config.yaml
n_mels: 64
hop_length: 160
spec_augment: true
win_length: 512
arch: "transformer"
norm: "rmsnorm"
mlp_ratio: 4
layers: 16
beta1: 0.95
eps: 1e-08
epochs: 98.8
decay_fraction: 0.4
warmup_steps: 200
weight_decay: 0.0
Rows from block 5, named by matrix and row number. Rows with one number belong to one neuron. Each number is 500 + 25 x the weight over its row's rms, rounded and kept within 0 to 999. All counts start at 0. Numbers have three digits each.
# fc1: MLP up (model.blocks.5.mlp.fc1.weight, 768x192), inputs 0-191
# fc2: MLP down (model.blocks.5.mlp.fc2.weight, 192x768, transposed), outputs 0-191
fc1.104:495577460516478503526479471457518458495485500500489495529489497472507544467487507504507495450486479505509492481479491529489494479468527474515460465504507513498529512502512492502513494481468509480475498487440480527518472507443550508511471530477507488519509496524515508477474505555508504521581482513481500457517515503514495493452478498489494516514463439485519505488481509497517509491549503504523502594531522515500503457491482489479460532519549510507507522515511499508528503562487471493497463516501488477509484538499478499523460510490504525538509493521487523520469490469530481455
fc1.105:493483467465492466498527473504467516511505480456491410486512463499492482491498486500563506524510531539511525489519455511505534448514474510476513498510521496510509508514564513523485510482453529484522543507472517488487490542484487446523451493509513482478511487480522512527479468487493464480496494499525480475543587482515479485489506481511484477510482542518488472527497447508464505508503521496477538491492482482538485498496477520486480482500494500467560486479518490518455487487501475478486522521478494501524498514506481508438504485526477448518492512486470448481470485508504525497
fc1.106:525457508517529500494514542491478498507488504451510529496588529467492537505559502512492471522474489535490522545495476494467523489497519492455509523483529512553486481517443504504537464508552487505450484539503500493450507495497475509475498490490511470515502509483465486521507535523519509518486493512460498488498503516486518510529482546472535493480493494502504448486488481499520494529507492529474497518486520511550497476559489498472505504444499516466524567493458517511505485514468491509527476433468480522521488523514482489494497521528530550500492477512487524478504506517458490514
fc1.107:520518504504515480483471520516505509490524502501494486497532527502505505492478499503516570562517529478485536552468455532503479500494489490498498494507548492515544532480485506493485514510485500516481465483511577515473512534473492500487552520527471472538473505506496509456514462504476481519485500491507520457536514504476550507484484508543539493524474533488486503476512493462537471471446515538531466486493498536461483506538445489518490530467529503461475543533518512507482503528538486520475549480499511498488480492500472525513470521488505513489500481480533559492518493469510450510
fc1.108:492467494529481472509501473492504526463496519532517540549499531468498485497511512478560528510486504496507510521536515492546521455466487487478494502467506455477514498497513492501482527544534507479505466500502571487497493557467488521496521533477513495489504518510526516499509511486471444536518524501473499512491558516512518495475482505540521488535520473499458522489520519480539526496479543480521529498524535530512503524523477505484510565464506492513534482498509471542567481523515511503511507498508516491500483491462493501486476474592501514513503533479506504467499435503507474501
fc1.109:507461507529469501491486511485461458518476508560487500495475483482499487451499521548513466503478519494511475503578514535504510501518489498532506516521487446501501477541492462496486519508492487513523492462500519484459512508461490506477477520524514517547495476510491497529493468493522509505533484536474463491536461535518448449476504501521466440507518488468519477491501506537521447564479500508497522470509493499434536513497471493496486518515471484509505510501505487480445501477521450519487460490538488501494549460494508519485500515458501488470520503517453504498495460473495518503
fc1.110:524578448483472521496464509547467522532486525481536456505507479488524486507513462513489512509502460503534539578499465499507544504460486476520544486456464526504479498489518513491526508506545447484467524488478487515523462500505531494506514517478519468485511518472513529470506513530500462537542472508478474454476495512474508487461479503511487465483481504483491480569506521526520447519498492515486486503529510580516513523506518515520462472514510514521474528531516486503495504493480511496518509503476502500522522471527500507485479531495488480504495518490536469482519538509529512491
fc1.111:506482503473489514507472495510537467468489526527466490517511493502496488532495537511543508485514462550567528464511532460467539493507528491492515505484522531512486451493501509514473498514519511520473566505470494509515475474517503559488475551482497504520492527551477546517528518511486521448537523504456502480486519449434515472533476480507518486513495508521507493479499473496486479493466514498515507465468497501528522504521515496537473480522485505460501471543496487479484507501482510474490534486525511527493519496464517536502554484498538501522442548504496497515554497516504471525
fc1.112:511473490462486501522525490479500536481510485444498506486527514484491476500467485506504508529493508502497507506496469463499531516468514463420487506504513509512500511512537469478491503529541500576510522505499498508499506529501522512503551505484500516513529485495521517457487490545491527502516551497502478470488503498518508502504554519531440530516521539484490528501532519480530502472519517513536513525527508553524485463480503507551502477536519471495490464461469554535505480518524495500504513510508511543455502505554495526561497504472481490459515495528501522501515488473473524423
fc1.113:498487494489439512455496486508496511494497554512478505506466508504491514499480459525469536506506498506525515472548491494485522527507505536508470460523518463520481525517506554516493502479521518479524535512537488468491543503514456500491471486489484510503510520496527486504557485491450528519507506454531475509493497515485492462492465482494502478479467494503476466525485576470495535507513497477497497495518520558466495497497463555520499487481535457550555521478527474500476502491518462478507522532511504485541500537552489486528504535474514465503497491491472507451528463523493504452
fc1.114:499497507473495509533517551446474527513489491473496476489506496468552493483519515491543494559540477514471534482506499479484483496534520504516513470477482488495493532513475497475558546525524487483518491510506489512479516507508523455504502486511531474509501480510481475490508513493513508496541492474511530487499497495497498528460502469527468447518513470490501487546422514466501529483536504505511504475483528456493523504517546508487461473474520505531478530490486483538499534501507493492459454528446486521516509506509509472524544491443499531486495478492489461536522525538506582526
fc1.115:489492512482492506505526488477512507458519507453507505482527478529505484512474529507472483534506519502524463508539460481528503471487529480505480472469486475496522489532521466525501506499494480513416472466475501479460507451499520515507522473461489506522511532504541486500495505492474502488495513508473481508496513485505488514495456458551448489518549533494512544510458507473527478487536565522509475498495511454547513550517513504501486503550501484521516485504519488507525481468494540490517458518478520503498508488486480466535525545511443491526535512446467474527490484526468515544
fc1.116:497499496491447503503474460491488488532457517542482533496472513503506500491501501504534507497516490444449494526519524522500512588493540537524470496513470498479479520497561512523531518495528506489510496471453526516503461539528502446548501511484505503519472528518468509501544510518517528440471544482503575497514510502497509484494550498507503509550477517497494488496495516492521515510501491483473493512473502471489456489548502504455497478492509474522533451483501492499483499483485501517502454508496503541467525466490520528538493529477520509557489517511476508536539488502483503488
fc1.117:492484488537500525462463456516493488515475492500475489552464543508517495522495453492474500466498488538518492488460518501468475484502502492501534456505537470498482458533503475507514502525538503508555512492499505502485532528507494534475478503508505508510495444500495469554535524471451474488500512489508482465476519504463475524497464488472496467483522464505546517479498501478509541525477492522522569527511486507526503495543512519468469501512523472544507538454472541521485510527505481510517489510475447554490509472463514487493531539493545510495501498485523483482455511480490542528
fc1.118:510454526518516494570518480523480542440539500463541495495452554472488478512458508503539540488474511467471478494494498518482502499516522512458502501505488531485534533450497499486472510488451510537501500481450485490499527529510488472515509456526482527504503503524551418522475512513501482523549503527513491531472504518484506498492493507469486528498499488473478523521543483524532497475479520481504495498503536523501480471486514493529534511515539465527475479457483549547501497524520498528502531503498499500491499515520506494508516516487478460479545530509484494456515478517466484470
fc1.119:509544566502498469474490514513488532487499510506511489446553538506499493519508521515508469497502511503476451524527492562535510480501509489478571553518526502488535496538528503486493498481517579485464495552504504515466504459477479504495458516504536519518530568469472509515509501513529498465532483450478485501485507540470479492528498511503498486499508539459480513494501458500457482490471463541486498497499493530480466491517483534504499504464474495513523513503458475501496525531502527502461524486514491496465479485501466498509532492500481537488478447475482512495516517523497522485
fc1.120:506520500518483482548468539496604532498531516486500479517492514523458492478531492493471468490483491499511510441517479498512472573543481473521523483520451539520511478516529475505497461499467466548512506490491523499508529490487481489526498488525549514495504506479471527462506479539452480519507491498502505537508483506494512484522500470509501483503483470553464480489522518490472441482482533499508484531485480502495506518503495505470518498507499463491497501505503481523482515524494495516507495473517471556517539519549513527489462516554488561501443496497462500484469477505491484500
fc1.121:475487512492492474522574510519554466511501528539548473527540542504484479522525500507528522487499505521466489476541535536528482471489464489501517484475476500508496505483517519452521525538543534474517488477506548472529473498514484516475543519521488477464502499496502501519515472525464465504507506498507499549516490487482476515477484508514519507466487484483467525507501505546526473476518477554500488496538532540491502544524491489443519512445547498476547531519524484486493491496491500503479498529526502492500468519482491519508469476571508548460508527530466513483499497501500501469
fc1.122:553483534493508474510469461503481481527493552485480511533472502487543501492468469519479482510465489501490472524503462492543479448494488507515484518507469474488479499449511518533457542506522536510500501526516484478476516480514503494493529513460521479495508541520537482459444449477536511456470473481517521440511510494546547550513518494481515497511499509500496505454461479515525560549501503490491560477528511509509500465517519477494483484472502511497491520517467491485501514489465485484487494533474473510503483481502484533493483535489520473537518527495476523498527452479479486540
fc1.123:452511475543520472518484521532575545521517505490486517537499498498491491435490509476464509505498521471498480529497474496508517511505528530495503481528458469506488509509540482489566491479486508534550507458494489536524482472478506517512486497521510501516497500493481474490479506483493474513507487483485530515485480520465489539512518469484447477476467568542507516508541466499483438458502512517508497549488502470554507518520499507537522496478517486475551483477484497442496520525491467510497542490478503518526506507527543491501496470490519477468489459530482472537535508482482505516
fc1.124:486459533481552481543458523548505527481506483432498482479483541501495505524564439548478471496492527492488470473482502496525495501489510516536491551474477514482564520535445532489486489496486490487501481509538525490475488455507516520516503528492472486517474486515558470544488503484504512503509500503498519503516476530529505527473464472513483481514500499480495466502500509514535536509493519470540485488502526492507495515484463499532488497475506440478483536466529475442455528521524478545453475504486515483530511490478476502507476506488502479489463466491493485506484496483532505510
fc1.125:465486509494494517473482511511460480495514512506508537484508484474497507536568554509499500487529496514472497491511522496498516507485490487472542470465522502484486500528467548476505531434503499515476471534467464509503488534484538540501529532508481514537481505458484535466510525489468500503508505506500525515545518497469519500549506435480511522456490500515521515503494491531459508534553483513482493524506486505517539476555534500520513416505529485505504517487545540491500490494470466523535499505503506519477458487504511526512559478484501486519477533501450477484515482502468502483
fc1.126:536476505505506466494442506511529489488524519501519490497519506486534509500501536494534467520531463513499536504511494524505478500539523508513505506501523499508451505495504497501496481476483483538541497488503546548477522522503495495487496506476511590517492494517527442539500491550500498520541503505456482532471505555517541493553496483490508529502508490519482481507525527465487469497493504501468508497488496556508476574514510483451516487556497460497514536506518454494519518479503473501493508490560443460537487491507503489482524542490495466486505501478490493493507479461460468531
fc1.127:528516524503495513490491466537504549452471518512476514516494485506514534467515533546492448455532526460516502507511501495527480494492505529477488516500466473505489478543536527495454493501476509563504529521474528537498466484469480507518528496561513531530510512515507451505511524485506497498487490479482475488484526492487493496455509447492497514506513484469484474469510515469461504488516501478493528516522494519460512481503545465455533484476542499499515488498469512502462492502511453477455449522452485539503508485504505503484470537500494483526540514556473491491489567480477485533
fc1.128:491477519475491507499478490472520558504487495492481524504496485521451537506522467530490523533512521480498482522541480496515524528495529518485518514521494473490499518493508484459487500471525469482531525506517535543491483472508506515505479534513550485530524495525475494502493544503486518528473496456519476486508468564486509536529519466470476496498525472473537523529502480452479498462530531536491518508519483508574478484476503501496506492442464517519510502484521482433550545532500501514536487512520534555504510504497452475496474498460519499486510448511493468521537510494523536528
fc1.129:489479537487485527485439481448451523525497504522485541504514473482477547474468463517436499536510512527479515531551414521501530555496512498495434543524540489480533515495478525500527465488513480505488547495500500517463479510485508533496478494526523541514515475509473499481490504461514519523502498486483506506506513518499543521485474494507454469522510498505481484504513450494494493460473526537519526505497465471535513466532525510481518498506483537510496478492503468461522548503507496501521496526458519515486485505525528467483521512493493460513505518543520482536517495524507491497
fc1.130:477502491548525478469483532469513550522493528471466510542501507471513559500502517540487446471513523490505520491476522568486491479510486477528498508509499460507521560521491511524532478488506511488506515525497519547470509511498520505508520525488484489519512501503518464547506506524514498503454505488545480493524503513565507512504503494505529454485488526507498520514494517496517474502475508494463479524532434517514500529514465578522472442503476521543496483510455520479517527526505495487534490511542493460493505521510478500478448481484514492496558500511510527476471466529500517483
fc1.131:492525512486504486505524534479462504482506506455512555475498547504507515491523502496496506488506490434471511528512516509480489468489510541510477502482488500510503543516493491521519495538501472474532525500495489496515473523485519522489517495467513471506498522485467438507540519521533566482489524501567508452515508524506483484501530525559522475507512481469477438463502524483509457510539515539451462488460462459522483494503477512500526486558525482496528453482498483466479476550500506493477470496517487551486519562490511504498516514497499513492543492532519495492530479487488487500
fc1.132:544473498529488491485538482495480462496503535456521516480498526504533501517506473503482495524500502533483523494476471484504505490523530524496500492518521502468471490499472556513522490503491516499465511490507499536468504515545484470509497486507486561516519448433514459492477535478492525534500501479494484488520495500492466473506486529523473473479471503465528465482519482500466492528484490486538527506482489517519505529493508542550616488485489496546503495454504480498490527556534484477507469468493472508542469471526497498476491540470526515490536481496508474488514471489497499554
fc1.133:507536465483535523511464519498497542480489494516541519484491496529501466522485487504525519460501514518487512481503505481490548498487482497483495506549509469497491561505475532440514510537499538510499471510442519540538463499484472470539527513523503561481526476474490505527526505508526520488497465511505525483503526493495464508521458507501546454483514500479495461459530467466446519475516485475513490525528518485532469500510500495525496474483507479472504509444476500561519502519551501475510491524495478469473495507502481507496496474502461530427505523498518463489492535488494503456
fc1.134:511529488524474496551542461539538483544441505474489468534496541493499496502543511481465484469488467505522518604467506489502513475480565483482497515486496507485514510502506525483516524515526456490563520467516491489503485509473520465507515509462536522515543503499512509502514484532441459511506490508454489524492475489501479540496477483518491507480488495514499496532493486470528512528494521482490561464522506532485526541539519518521477497492497486466511487502491469513556513478476501505506507518470490497494485530500559488485501475524527505527500475525504541506497532493520504474
fc1.135:526503498505507486479543500528520535511558484500505502523556492490521470492455502512505562450488520492518443466500493539483507500515494487517505469484461457517511498483520461549488486494511471527434514475471507470496485517486484520522517491521449566487526494532522528476493488465576518505500507504495507490476488490509515492481472495530516481490515504534526531468521497509500515518547546515544495488528471468549518490552502477510499513532517499489508477547531485457496493541492512501505502479473510521503507507501497533494518543496496494505488512507525483542513477568534508499
fc1.136:495517497506486486500560543523464526498490484457498538542507537501520514513504530479498502511509508469552478544509476501481487504525519451483492494497481516527514508579487514493481474522528496497515495472520508480491511534523504559514486463482517504508528533450516491518495534506535544461500478499506506514531512564455512507494525490537550508476479491501485447470504499495491478489478527518461506517475502493539531523524485519448485514504541511477526473488505509529525483486441507511492437451560502474536513511509493480514498490497494482470460512542503518504501501499529480527
fc1.137:518491460452490526492533509455509510493473520488476466479516497552535527515497511502519507484483453543533465495468514475479489484528494506497514486470508498486490506461518520542505494516479547469520536486549502507448477467534515523533506500491486517531492506502475481529502493491455552497470466492545467527506483531504484452491536540461523493505537476531499520548519500488507541482496507516514532489540527488546535516511502498516493513483534495510549462544498482512483464485519495513474475495493480504468512526507523485556572497521473517510485563494477490492526490497520492519
fc1.138:481531524486491544508491496504492496522515473453516514489521480540496456472490523511536532528465488477510485489475504484482515489500425502511516476553481484512504478506480516514491466505496471498488499553501520482526506510468493495526531498522495470486513523551466535482529518481570474494528509500514491489490496480491509485487513515455517502477515481480470511542507514511494507490478499559558499479492465503526445491489549490504506484531452504469530477504490477484547521476463549486478506524461484478500464561530496535469498515525514469511500541505514497470506573527523491511
fc1.139:539492492491523517553482504503471496526484520488489548507451541446488529475469488483481510517532513510488509454481481549521496503480546514497486505466493493533492477499454474503516484498479549490534562484491514560494480486503484498507527533561555494531475495492509493460467508510563538517495471481441464479490501535495495494504558480512513505468498481478506534499503474511499507511541482512524523503487495495532465493496519512544511493495489502509509489468485481471490547539492469512459514520510485501513467492536547481510468530462480475494514501554515522514485526507478505499
fc2.104:525548463512493531509524440521506509491460488514467484472517530499482521493472482483477455504510493475532488439493474553455519477501522461489511490512519486507475517464462490501505503562523513463478478486529497491493467474545507520425507511497546534498498492478526446511506481535493519464494443551513453483517515485487499496508510487473478552501497477524467513470452501524455460508495485508506496504466498493523526533492506460482505503469512500495499459491490522541522485512538507513492498531489478472497509503493485495519504472497494496495483516485460563487511518480472523455
fc2.105:483508484471479504463476487546520504491499485474492490480549545491519521494543556424508526470512494500484503507489506499445493509482523516465480520461481499467540519508512484515476491522528552469443462470523477510513481502488527444472479471500479514467518521466496533506518509545488528483466521525487518545482537524528502474485469531478506499492513470530478491515495499538511481478530476528525487510470438486470491542503475494459522490523508461532489501479470490499534510523526482480483494474476530486487520520465502517477537456485535505521479495468504503529507508514476477540
fc2.106:526465534508488465522456490521491500497497486537509488471443506486487489462446509438497561558511521504525503493493515520523508494469494491541505512492502526456500527459494496515504491495519485503523453526479500491490535524473503543483505524456532532438539494497566456499482507535507534494469534454484526475519510491494470534515539515513525459534526499475516497474550526518503514534519471495519480457485543492506485540491476526476527496504505517534495494539511513498503500502527459524509509478507530473506479483463494500467479532501498519502522491503460472495531495496520469527
fc2.107:513535534510524470494475537505514464479496470470477455524532514470482487524510488503490523477467479505466567477484449476510464469497494540471488515526529506498474501524481487461500520515498457533524481517531493515506496453531481464477481507510509487508480486478538505504494467485496528508527480507510492492533484504482495477449486460489506463534508507527544499477510515506550492470489496473493472546507476529500491520462463482515474542527515466487514474503496480457548454509472539496491496508439503495526480495547460509489525479451483479529515476513475533561531498496490467500
fc2.108:535453450500537535511496459487466486490519461508494506525476504485454533494523505474504505482551485467465501471453485486527491480487514531535454454511531502484511505493494532488513487490537494561510482518480495478490464479515512470467465469532485489496505486523481509502480490514512504506503485552542526517467543501520509525486514477538467472546461490491518474513490498483446441452495531448504507470517552476501499513497491492501541496513495514478472460520531493502480503499543525528469531486491491477458513525463508519513490465515473468539482523480512515523506476492487528524
fc2.109:486514479471490510553493515468448529494480497482486503488472515505499490516482492500502517514475473456493527463545525475486519504497523531462479504487475490473456487513505485517515478520508480515502532470510493479532503511505511484539515533536516505512479501457485543496503468497480534534528537567482486498488508516481506486520484515514494452507497506559506431525504533514537445465525516503474511474532490492517516498472486482449484517486492491478525509511482519511471459513481502533495468522504464454459536552502523529510517468458475500509473426501497545517486470461515517466
fc2.110:512509491514501506498529508491519527470466512520481534457510518527488488445462515515497484485540494474464533495461507500452463505440530549551551493485529482432503511539464454476514521509458485534550493461504516499469502550497517484493475483486488528473500513543471471481531477528489473497474514533467498500460501569476493483504455524501468507498506493466555494526569474532486506502467514478478525492479492468493524511480505508469516500533509477504489481472500512521489533484507512479479509490497484490509516507498474519519515523494542475469526502497499508502519527486496514466
fc2.111:492475452502453489489494500495482507494502498475547489515532463515512452464500498457515491506509515506495483528472535508526461502460490540517508480510431470498497466502525467537522496524519502500514509496434501533472487501476516507480463483529547509489471542480504465487486504506454527453525498504482522518497515538497496570482485522484495481520521474511494464500490465507513529458448479525474507523481535496468504551511549530473497507520524522501490491483509504531509466531498485524502465536451537479462487471492507498497509478492454521512464475488542516514514519499473542525
fc2.112:491502572492540500504522523490488526487489522509464462527487489470503522506548513467490489456462463501520493502548490554490529480479463527538515496500523496514503484515454496519474485520461471476508513504492513487503500491489453487492475492540501480508462504474486494528548494496529519462477493529536493549500503488533497536478450485528498528438505445530534527517510516503494504501447519472481494529471536484493506504537482511537525512489505513514497529542477460525513522489514485517485498502490484433545481480540526497498492514522530533513536475517468472464505464493510532475
fc2.113:484492468490532472510532479522523517524500470511501489491524522492475494546544507492512485486492499517515504506508495521509499503517477470561520507489484513490529462482484473473510510480524524451472525508477502506506474481483470472523495493487545502572519486499499507484491507459530489475524497449493472492533516515503528542509541514509462545502481487502530488496504461490501520475461486501519516493454498518505555461473496477462511500493474511429508493522456538498492504483477490524514468500531492498462482462457543492431520516475493524526481475570540519544554479489499509495
fc2.114:493515483498492503471524511455460495459477508475489488508469460479542522508470551480531514505496500503490538520499506493469484508491500565496534504445479504453534504488484462481533522501490472506494504470521452518492509523529529473530454469513526522485527495461489565477484554509520477472523540503501479505524502464481520512491470493459508461502501535514510501491466481461477569479489505553505474472483508491488501512471499520481486504488470513541429496475440449510494483523449499505500502505484504504487508522498495497559494498483497520508459488495482479526507480510523502484
fc2.115:519501495465515533467529494503444503519542492511477460526481477502526518535489505497560503489503534454493508489482492540475520464530488532506489467456548442490516507497470512481518488558512488469510478504528465518464500543533475513489519504491467531483517493495444480485490521482491541449492504503547514499479508486521503469482514525477503474531500500502521507505538518506523498534512452455457489481495502521505507537535512512515526503482515473525491529518520517547483513523454521498466513447505524526501526487451499499487476511508508526503490483518569475470509452498481465505
fc2.116:499480479488510479534524469507502425499474503454511505458501503518490491527481488507478477475535463467513542496505514478482536489469511511546473535535511478521523546509488584549494518492556518521499533482520456439444536536471496514479503481463524486503514506504505559466448521489491478507477532480541521512524529462497496519483523468522531537489489510491472528498490513521533508512531470497488485486523491511494491536516483463523502493511516462486462488487535503519492518523512487506518528479492523520470525505474496508492524494501511473504486511467490540492503520503453462512
fc2.117:460509532510499498431448496473513512486524520500498485487476493518488513508512514512527526471491463486464493455486459522463505506511480447444495522497480519493490465509490471474476497548510427515534522505468502488486506524518521490502420480505497466488506488459485492517496462519529521467472495549511508478512467459483475499523487525434539478500531498474519472516502508477491510502451479489487535518460485485494475521536508478496481497462541545530518526496524505487498492484506524500527496521476504488481496480496482491480511484530538493498478496483507495503489442482535562539
fc2.118:516510506485554506506512524508494492495541454503499477562447517466488496484508506465435461513477529531504493501489481494506493475484469541532514494491551437501511451495507490505500505526487466479513510537497486490499524533452457526485503504541538486463426501472529527471518511448532503493455514528499482534505537487532475521488484498512496480467534478478517465495514449506493491474477517499485490519472534506497488523483488529497474491519485480537471512511518509521522491525510507522474463485501513495521497505503535474489481475471503526492560472501502481514504463484482566538
fc2.119:514532452489488458519527466489514485487493461534530483415475492546463475496490485467535512474477502473533466505463514528470509536471525531550475480474521476482478514493469524493484514469512486518487486507482515498478526540518503507515488498496518506500499490500490492492463496452509525492446477529496481493501540465477523481514540516515485494495515485521519462516532499506457507460480519493490487488447496495452451577471485464486524516530516511491477450509485484494508493504504482538492529522500514477490480528443493507490505511500474539464502522543537505523548524488492511495
fc2.120:509491500531509488476479507537465495458446512539499483500496512486518472531526460483526481479520486513542492471492518468479459507478532527515514523464505485495455523471527495474482515483500491479474482527481520481521521501482545476506537476522449531519453477504555459488533524489469465474464529494516490499498531481481547503549515476484545533503527496508483520487462545462535519543483495492497507413479487500505464508490517505498530515475510519476478469514451485533505513494496448475519498520517501536499515514532509508489503486474455488517493454467505482494466521477518494496
fc2.121:541479515530520531493476493517475448497528482510551526478505482474445537465491515493469479496538486486475529490524518460489545515483494515543444512516495517494500506489508499496546477481566531548476493486475474509529503491497472490482534476474475512499500503469462482488479526489459481470492484498484498499512494471539470525486522514513489476501460504486493488515500554511459442456525476511490496477502531503482503485456491476522475529470495550490515508508493474470469486523513492528473546499503513527471514524462499521551489487517437501491474529484536451510530497506495517534
fc2.122:545532473503544535477516499517484489504511502488491566485494526515500510470510487478512480500491480483507511469470510493480539501481499518515480512542551485513423480479540485487480547470499542517498486490504452495507450451507545503521498519468498471540501549492500552496486520494524523465492508526514479510508523541472511444491488473486494494523433521482503482461485485531523503450465510517505535528476502493457481516523478486510510521510495440487468466521524528480495500493464491494484514536457464477473476513525514493488493469503536525452491521494504530503491515473488511493
fc2.123:526518501500522542471497489513518504512506488509483528533508558491528519481503508491479531511518497509449503499556447502515510464515500517494516475483494496505537495501535512490530518480560519497500487507517538444489471494470528516491491481494516492494488453515532476499516525496536527497533473518482467557493497487510530536506464480520553492523488502506493488489472568467491529505465466496488470539492486487488520460430512458496519546497521482504541490511518504529457477484499499501494505539492486464476493496519457500477476499489457559483468498449479466485519511538466473533
fc2.124:513510478497467470463532430489495445529489509479483509513507513501512495496472473496532539514529463504504467519492532501510511517461508510459504458492525485474502469480557512497484502520501501494525561508489552507529489525527467505529513469496492517493522508538478505493452540482510499490472509452510475520536520495484517481488530512491485532539480490514505457545498556502489484531495518525512556518465521521480535503543496509486526522517475446529532528532488506523493477456512461493533476493502507484507502495493514535497511474482502543478506450527513546553515512528508530534
fc2.125:452518485520521492475518453472520509548513467526478539494493494467483533513499478501517542475571464500521548472485481493517489498499509497468475497533494461496512488477454547459485490509501497520498537522517515485508492464509493566515520492529501488514473494527454461548522474523514468529475481539506478533497532516485505477512491512490488507527466489466530500519483497473542498515529516476458509507487465488525485483468513520502490480524492525492452523482512463518502531475508499468471496493460463546467541480443496485528562494514528517485489484517516527479483515466504519489
fc2.126:501520494481500484498496502488520450490490496508467480541490483530489507496455472517490445402472483508498533491504498467517472476436554512511505486504504515461511510479454477500500529482509503521465506500516520502505495481516517497507509493493494439481491520496497502466520510507487479485462464474499499489534525490506523557522492444536482501490466478571512473495505493509488559529462532493494484477486472512512509497487453504519527517491519490468472480513519525510483439465511527502496493514486452499484464503516479505498513498482537473486479496504460527543514516528480508421
fc2.127:498496489533518516486483487507495537463534475513513503466474480507525506486512545455488450499504500477476507522460515516478505496475518516509465505497505461437487519509466499483528479524492574474527482515486485455554465488552506478514501472517426506481496512471506485507510464505511517510499489470486528531519532459469495501559467506513498505494519472465487458509480519500493537544493515475533521438490508497481498508481504494513458544539487487499501512524511494452506472487525503518520504485518516479439509528502489517473522494490513534475491515500512525470498532428499454510
fc2.128:474476520524490511500524469467499479531533458522520503504522462516489495481491507508518457485514523474451461549547508483492487498512482517470533492537491532510503546518528466475513481559495500515490478471519490449519462511497495493486464495507487510485535482478470446465493501514494540512494471512465511511482518506509553516495523444533522505520461534491496487498463522464439534534451472520488483481453503510465484459473509489486502496500485519483522528522488468526523516461540502489494511543495511444476504496508508519507492522497477530557506490470496485457533480512464503475
fc2.129:471462551554489517476503480500540501477545489488559526472448475473513500494488490506513450487525519494475460486501494502477495502469524494434532497508539490495485500513484492444493484534495516495506526488511489488485517510494507475485514483483515496519540497519454463491519482479480488495517478483469522508481519505507522496493535463478527537470477478507496525481504518458489522526486463561503527474435498491495507446495504488519478481510513561465530547515466480490495515469539517511490524507522501480465473489488481542517481510518509523567491500437512527499534484483489534489
fc2.130:526421508521485441552487487525445511463461528479536495527504489486497485500478481473489482530528492500537494514504518449524480505480510457482525551473487463529488476494554511531520517537483502457459468487498482499517461502518467492485488527554503514538492537471490511479484509520491498461498492508468544534483495491471538531502475511512497538489525519489489496472484522490513504516489507486497495495476544483505489485482469486523530481515561468481521502489534492517525540489546488503503474508486488481529501486544464489531512492545503492461457497536533484517487533475505473487
fc2.131:502496536502419522511491493522496486488488498474499503515507501501523496510477457520470495515495503489466494490551492510452497494502527570533495475480478488492560480507512510543487497500521518559516481517563510452484499516474505537519447518486496507484536512529487562529524469498526490497524508439452507510541507478485501466501466492454519478490500518518495522494504500480530528470510497493493502511528477487494509495504478537509473491448481487490470497488546484513471485488509544464505553486530528535524504491514498485516506525521512468529450510530523560513517469525512475497
fc2.132:489516439520515432451512512500438510512474514535513468478492444469529514504487457490503514512530506481505547485498465503516476449539497512516498462538551506479489509507501537500503442520508537475477500491521495518460523450507508542553475523476458468463498487493495515510505505496493479517498539510519520514486497520558542485554536500468516469517485511491495490495504490503471507502458524474489471523487507493469487528451512459499507472459475501498505483486519468515505469496515520508523497464500480509502536523467489459492522491495505522468532514505523481525513488443480510516
fc2.133:489467495509533456512586508496471482494531491493498512475506506513493501478488499491497474465526501509468475471474466450448491514471460545494499499513534496487482485525480502504530501549486458491479461479531524489480505491535476531488493493518543473500510541460494538510507557506514493480477499531476536501495486485503513482529499510490574481522501506501484493508508499491571454485512478485476488483547529550496453493465520490507527500503483492479469562534526513474516521486547485526482517506509477497464498510481482491528486470473475518498516542512481467540499489480460521518
fc2.134:542508481546534502514535525536509533466454496525461520469485505518494486472525519504492497526535474479501516508473498462512469466451506497519473505521533526438476499552491476465501492503479502456537489436481489508500508531520501489535497460528472472497532491522487497476484501495467478477503522515496478478500510508498485519518498504509446472486515488479551499519519491535469522514509526503487536519458470527481494492484490502506534508525507505527439476470468489489487509488496474469488472500478453528522534502484514501547525545535518450477490517520504503501464450466504502434
fc2.135:515448531510515499506500546453496464457520472476488479500469497487506487494493478504532479493514450500502519480519525531513529465516513476454480477493534482492494517534499540451510507517485520458509520467500489534495507515496492549502582488505533524504505506480451482474510521472427487429530504510523509492451518526516546508481534516495492532492513520510473476531544507506475527478486515484489515499478506493478556512431527480491502497480514529509466531496501526546503495488463505534495509467451480507498511504486523525471505501518454502476482517514484521494491486509504534469
fc2.136:517492493521512508488495506473462541499467461493515474513507483486499453496475505479487505519498502573512481499497532502521480491531505474513512510491482488510544532526525447507471482495541457491539491501478491511503524499528495541518549523456518534496488499476527516527505492522483500500495524464464511511456479499544507546523510450493446501481484516515497572511524512523481461491493457514489513472461493480514516522507540498517516524499513530513479486528510486518509525505518518501449485447497491472471450498497467470466467476436466493482546522494479529528484498471557526497
fc2.137:517528501480498502495502478422465502524516501527465471526449515513527521517524515486524531463481523511525489503492501475539446463487517520497521493486512457516478476497510501514477502511510505507497513569543476519482480449498514506486443469470529485543460514485488531495506532511478490490498512484511512481510515493478517534508523494491503499492467510538473510547467535502529496447500483553533506464489523512457519488525521492550533456487536506502498499492486488543516472513511443508485490506467521508475527569503532524526516485468520475511523490472529521537502464484493519525
fc2.138:480480467486492506470515557494473507499481493505502502527464518532512506509480510489509509500470466494523543469467497500495429496510493524459518521546541514495486485462465476493471471506521493499503485534490491467511446470557521504513480510477474496469477513503516490491478499530492525513488504465536514507459481528492512544501513502489532484514500491499496481494475504475518535498486550481555489535491519450492531475477439500544492487485477458531510457516487516517455477493503502517506488454479553477467481457499491514524537482476518532486527530520478536562474540478499536508
fc2.139:491483509514514499483470503503485539436512453514489486515488515528510511511523513456503450517539489465497485525503495491511470462497555533449499513512497489481478515484521490538515450461541510508534539498512436478528495527509480474489489497506473519468458545449469467493496521508518518534517482512479503492498497490534499555486468510501441494493486517472483463471500476493475547478492453545516516473471472504437510470513497476507469548502474510461447491493506536482491514496506497550516499486525448482469492521510500498478505505495508511534478518513515504509500468468483511489